{"encoder_arch": "vit", "model": "image-text matching model", "dataset": "close-ups of made-up surfaces with and without defects", "train_examples": 203450, "image_size": 48, "crop_scale_min": 1, "horizontal_flip": true, "translate": 0.12, "encoder_norm": "layernorm", "encoder_norm_position": "pre", "encoder_activation": "gelu", "encoder_mlp_ratio": 4, "encoder_head_dim": 32, "encoder_fused_qkv": true, "encoder_bias": "none", "encoder_qk_norm": false, "encoder_parallel_block": false, "encoder_inner_norm": false, "encoder_patch_size": [4, 4], "encoder_conv_stem": true, "encoder_layers": 12, "encoder_width": 160, "encoder_positions": "learned", "fusion": "cross_attention", "tokenizer": "word", "vocab_size": 30, "fusion_encoder_width": 128, "fusion_encoder_layers": 6, "fusion_encoder_norm": "layernorm", "fusion_encoder_norm_position": "pre", "fusion_encoder_activation": "geglu", "fusion_encoder_mlp_ratio": 3, "fusion_encoder_head_dim": 16, "fusion_encoder_fused_qkv": false, "fusion_encoder_bias": "all", "fusion_encoder_qk_norm": false, "fusion_encoder_parallel_block": false, "fusion_encoder_inner_norm": false, "fusion_encoder_positions": "learned", "fusion_encoder_cross_attention_every": 1, "init": "trunc_normal_002", "residual_init": "zero_last", "optimizer": "cautious_adamw", "lr": 0.0011, "beta1": 0.9, "beta2": 0.98, "eps": 1e-08, "grad_clip": 1.0, "ema_decay": 0.999, "steps": 11200, "batch_size": 64, "epochs": 3.5, "lr_schedule": "constant", "warmup_steps": 2240, "weight_decay": 0.2}
Rows from block 9 of the image encoder of a small image-text matching model, named by matrix and row number. Rows with one number belong to one neuron. Each number is 500 + 40 x the weight over its row's rms, rounded and kept within 0 to 999. All counts start at 0. Numbers have three digits each.
After each neuron's rows are labels from the 100 images, of 14976, where the neuron reaches its highest value: "top examples" is what is common among them; "peak on" is the class under the peak. Only what is clearly more common there than usual is listed. The data: close-ups of made-up surfaces with and without defects.
# fc1: MLP up (encoder.blocks.9.mlp.fc1.weight, 640x160), inputs 80-159
# fc2: MLP down (encoder.blocks.9.mlp.fc2.weight, 160x640, transposed), outputs 80-159

fc1.348:485451542495511526465472521522533498593503484545446452481514500486474429496469535543550503555448530465514620473481476487506501442484499519469502479500565573507454497562480494451496526412456490494555457469486524475537515376578582530513401574
fc2.348:516492502564530493493517501498460478446496516509523521503496541485498539503502505524429539505546509501482472594445495498503518515485568453548526500502468397483489504500541469503511471493498489536428504503556510468576500596416391451462635456
top examples: hole; wood
peak on: hole

fc1.288:527476520512512479479428484500447473506581445507526513450518546468420488578486531426488480515522496519441520496474524537477431584532588527512497515528591490471511408470497501489448413473470549509458468506517510495498474491509419515511508483
fc2.288:464397496528503533495542510477503568471447620500459490514502483502507498491563493556488476493423496489481531551539453519492516435484428471461504501506468413564450503583469492492534524478500424505537498502487467483463506558493531519506517549
top examples: hole; tiles
peak on: hole

fc1.147:499488557538551514458500468536557561510479420475455511514479553477509492517461549435454486540523530519488524486456538481444478531520567555506510481441478500502448524444544484412464447520465593450441495454393493510472469552593482496448444470
fc2.147:491548503438403472487500519497441483461581536504525520515514507513485549507505495531513438475489505503512489464573459466559497504503445458465473472497552506432502490573511482592424535485502410551558503507631471478461501388471522484544495548
top examples: hole; tiles
peak on: hole

fc1.103:511547463466507516516558529508567559429488484459486536515546486493427472441485420533483517486508497469449505477482517529542458545451559412563386457466500552516473487446514530511532485471537516465521539534450494503532508517540502496461618484
fc2.103:458464485529520575501505463483428463534539544462518498511513617515496581517504507454532509473474494515500483515481459515564450445507472561473501478506507411492526477547490515560388536491493477554485497501502496506429500476439479457528385526
top examples: bright spot
peak on: bright spot

fc1.542:445459513533595553556497454490571521523553499476539519499541533514466538495453502456457481454506437502524566520524523523450509515528499547513483532490488551489454511445553448438431455510506521484467512533442516437453506523568499442461563430
fc2.542:528560493403400443491501542488455586479455448522462508493497491513497469543490500581509433504551501494515504442513494480555524481508481469489448480493582511422487491553479574576496501478497521562568497501556494538551503440470549578571460576
top examples: bright spot; leather
peak on: bright spot

fc1.374:480518477454521508477466475484494552459512422487484526481486538514446454472444485521516395561520515494480606431470488547472432507483514443502521459539562541512535508474465553464440459455495559480584507464514499495495507418543594516512518575
fc2.374:490422500622499514486535501529493430547481557511506509523525571479489532529518504535501591489433513501503471632468506476528521454488514478487534478507468400500476479516564473502505519478492381535407509504511503429546503531452372453466530430
top examples: hole; tiles
peak on: hole

fc1.201:457530518575459442461505411501638574523465441531441467466486551556525517454542558511522493532444484494510450530476479481494495480496529525519527473510515413466435475473538527547443461526491518481414476489497486445516502526503467540520503491
fc2.201:501464522393554548496405536508360462439564534495540478490508467513496501476470500487501539494581500490509503429524487479534504555500457389507444513501514548515556484505477455433573559504501524439595493506485446572438489484469563478467489466
top examples: hole; tiles
peak on: hole

fc1.303:484530470608482414524558584499436477409517572549460490481428477507474506514490515491479402536549463482537512548530474530544435479515433441489438533540487505436531491501521475526438514414552469531524525471502519501459546492562498525544436525
fc2.303:514484478362546535513445337498545474592481403496548489478504553503496475505503499516469598517516484504516491480460461501486526508501576547498541487504461526557409485496485508443525452488495543482476491502583544516507498512456460473476614483
top examples: bright spot; wire mesh
peak on: bright spot

fc1.327:486509485491480431523467474525501469423434534463501475497465544487507528483551463504485482474562461538486427475502425513463521451505426466528462520489496451395549501511489500462508449512515572593483490529527550517466509595464523492541524518
fc2.327:454512483506543544502541471500447483571564462486484473509501511511506544465441489530498572494439486493488524498533550478472473545501547534444533483498502536578447471489540481522467555500492396418502497498475509514484506461534525496472468544
top examples: tiles; hole
peak on: hole

fc1.341:539439498533503539489481471516466544583514580464458476504481564478467530481499570449537476425487463527491488477468481446529438483497488480446533460489447475529483480514395543452539534517526508474639486553523498541520514401533532552462502456
fc2.341:453521502491422485495515569497536402476529466495486522501497469493506449464481490615407526506525506497507521541516460515443558519488529508541479494522545501486516503499567406492483534489512512483327501500498521415564487539473408416500550479
top examples: hole; wood
peak on: hole

fc1.634:491499508551425496513503456432586591450483530512393462459449459531504515478548555548501487509431499532469442552480412524584452455510418498483540426527487421507496480481489561500476486493497497528518432478511513504498530531513561574486516520
fc2.634:511529509431579511490445522510386377520555457511616506486504544506499519500409498452507559500559505494517480410548539480449511542499521496527435503504468553472493503477528423424560545506507529428487493510493518536483488458477471421466511451
top examples: wood; hole
peak on: hole

fc1.477:528591545530459468472551519501577514421541455488528490448544522484501467468441479518444483463539481490497446497580513510491473495444517451476485477481480532486564501437566534524516442551451545559473466458465540564467485484541487525523479535
fc2.477:453465501542549601505471482464407435537523585499517469501526461502490534547575506362569514487394499501509500518496456500482502441498505577504497503506459441554488516526538460460477585482498434455494496498490513467440499501528484415508538428
top examples: hole; stone
peak on: hole

fc1.365:458427495550501455517560517500457468518493540502441472509474552521496560573505484456459406524515491487530495509449464461515489429515461547542447531506535543440479519449505467471359519500541500534531479512496437536460495451525553484516491518
fc2.365:551558500424516513492398401490568529533508448506551488484499478507490450372513492549471551504511506499513509477578478512433530556493539486474529487495483521578440510475476498443566481479493517440454500501548517487531500510464459520425588464
top examples: hole; wood
peak on: hole

fc1.235:446550492439528454482523527501513540420488485515573480501480565509465456476442518508422427526561509531494519445548571533491526532466505470573361493532502540444548465487496536496512466509451497445531461504451517488519498540494520495543562474
fc2.235:518441497602464584506491454478471449550500564519482482525502498509484587527558498470586525489485500497497489584435419484544454445503505518427560486506481415524519482546514448512399515494493477533463503501488470467423507465500473446495411514
top examples: tiles; bright spot; hole
peak on: bright spot

fc1.37:548546505540453477492457534516517480546463474518512539495485531476463442531534528521595493530482494551514467468488553527505481596468526549413491524486567538535522481530490484410518491486488501516517459458502461527537443497517531499541452556
fc2.37:495449488497510569510505510492479545496519563469465498505514525487513562467545492464436496499449496492485533553555386520527547426503536463546513498498468397564481505503504528492452541489491463490464501490502524412425508526475494501537561549
top examples: hole; crack
peak on: hole

fc1.7:525551497467476489473440519525513522498533460490525537442547525472500520420549540513512463531556558449495448498506481516490493570449524514593492506512530500504491473473539556510500473464474512418478513456503506550506534504555430531507538456
fc2.7:539409500579525581506522495473449479510481604490449471504525522525503501573511513472531533489409496505505513500442449501507438427495460462487421514517480390538528500638468480483539543471498468535556502491529503457405509559469540446510465521
top examples: bright spot; circuit traces; hole
peak on: bright spot

fc1.71:478472528524571529498482473489577583525559471505515478471492587495501502521419498442449427512541496515489543471420488478434479486524565492562516494497490488465466511443514561451436412526491560468395506469469474519577475523486500558493528455
fc2.71:539535503455420460496483544499458453481476554502501519499495431504492517513555496534559512490457503499504505537598493490561485538491478535445456490500531514553538497543503432524527573498498411524583502502544482446419500473548476424506459543
top examples: hole; tiles
peak on: hole

fc1.576:453445509465520515456469526454467527514465474471456497493480511531444464484458529453491442488455522494465530430447402468480469496511445575455520443455560477555451486533423517421537501477523571476549498444552529558519449452603558524521509553
fc2.576:496453504611533495495515557525453453455555550489489532515514521477517497446553506565465528503507499501491485618564534500486530497485557413550524493505458444495524503484573438493505537464493377517412503499475505445539505560450400475466464441
top examples: hole; wood
peak on: hole

fc1.364:503471495452561559496452476490561537471557505524541539528533494487472485487492557436603474477502491492545514493503526500442553517528491515485478505524495531467507470558572552479588447497493587462517495528496552487520512513576458474519561475
fc2.364:480429486556463488492570532495422468546477562444391508508508553498499537545535507547452493477487501500490526539517466536574466474501491439519498483513515451508478484502473487531472541481494375549508500494485481479486507522437572497537367529
top examples: tiles; bright spot; hole
peak on: bright spot

fc1.281:528562490428562521493443398474533571596565415440562517507520492537520501506422543492573516533530539513577530439487533496436520557521624542575509526529475532565528489508528498500597466509496548484510492481490496515516544484565500492506520491
fc2.281:489366499589464494502534632495463480448465587458403505515507524498507514499597507507481460486443495505483541598511480505555494456501454487488512493502530434486498501586519522525446537477493438491482502493480448463496507556441492489530419546
top examples: hole; tiles; bright spot
peak on: bright spot

fc1.210:487526552481616575499519446488553582469543440420516487534479503545499538500454483464526522498566513488519495444447540474438529517530639508517515420507483519570486577491562502511527469540559511486513478484539498494505501454506478542481536443
fc2.210:480420516548426461487521587496441480464470515471392511513509523502505464554555504564459479492447509497482523555533528490542480521518408485487501489506557502423526502550455479591481567489497442528505490494497427449551499555501526499571388561
top examples: bright spot; leather
peak on: bright spot

fc1.468:470539515499497449506534587525475517461530493514578478479506547567571584453374498541446479532562551502563476527490538463529571478514469445540496572504500536505469479457508483525519493488477439518533488484505476480532497506507466472422592472
fc2.468:536452506518510537496517408461539549506430533531469462498502454522486469537572496394541510493396501492514496447505504488458459516521503558502456495492503516470494496593473601475472523522506584493527486502478464471364491474471562507556384536
top examples: bright spot; circuit traces; hole
peak on: bright spot

fc1.366:440537482452451492486506496491486517532457440559521554468514533510505445467501509496442410481459568494454538433569479509522503561488564452544464473512597517433440478541491541482431474446502556458531510488448471512496494438544489489501479565
fc2.366:523485506589556536499471484506541436433496559492540498509510498481496537533545498480539615490478505494508480594428428491501473477508475524434582503510434443581558507445501435462558481488507422490451507510492509479447497519496452493479577386
top examples: hole; tiles
peak on: hole

fc1.25:441521494543507527515543525528628563526485468547555496506466518465541430397475501527489511516501556465510538533493553502461474466477481570519462514509499549525510457479568495492441514523432496513470530501472444512462515458519521542455429573
fc2.25:512514527448472505475453503510434443539546460506497514508512464491498553594433505468511512503589506504502461414513468469562536524495532443504576492503520489407519503497538517541490521496488572511556498497549505530557499485395451406517602467
top examples: hole; tiles
peak on: hole

fc1.563:458497508527561499511458509534551490489510518454568531504525501511477454455513455532508539430523467490462559570482613507491442517537617470531460480488440591538524501497517424463496521446546492483455511540477470489504446527538506550449470404
fc2.563:487514491428414451493530470487486558539550488515471510502496485506488548556457506496518411498476500498516522451520455494525504496499433518465514493499567499397452507515480552603435464506499554513569507505544502496496501436471545491608555584
top examples: bright spot; circuit traces; leather
peak on: bright spot

fc1.131:507480500518536518430538450524508449472473447445497480457509526476495495532488483535509562504624512507530465495482572491482550487383557569467523497490478528578526530444581483491436444590536512509483518510478515519509477506475541463502522411
fc2.131:465492497430381508510515558481570548565540539530455466515509461476495501473500498434525414514387493489497496495550416467532505474502473469460542499490531479476487505553464531539521589501500480509462499494539478423502506502567436561489512545
top examples: wire mesh; bright spot; hole
peak on: bright spot

fc1.501:554593512504487461436482443520549483526512483462543566483477555454438541507564547536557397510528416557530457438488468514541518503535517471491524507445524496508486481487475540483491511493509524430520466482515480587565516448537507463461528462
fc2.501:470421491553533603501484529493476545488457551468430489508506515495500499477524496489415562491483498510498536562554501515472516425492534553552502488495465459583489507568533475502504524508500405612450506499518471350444504577531475500501464552
top examples: hole; woven cloth
peak on: hole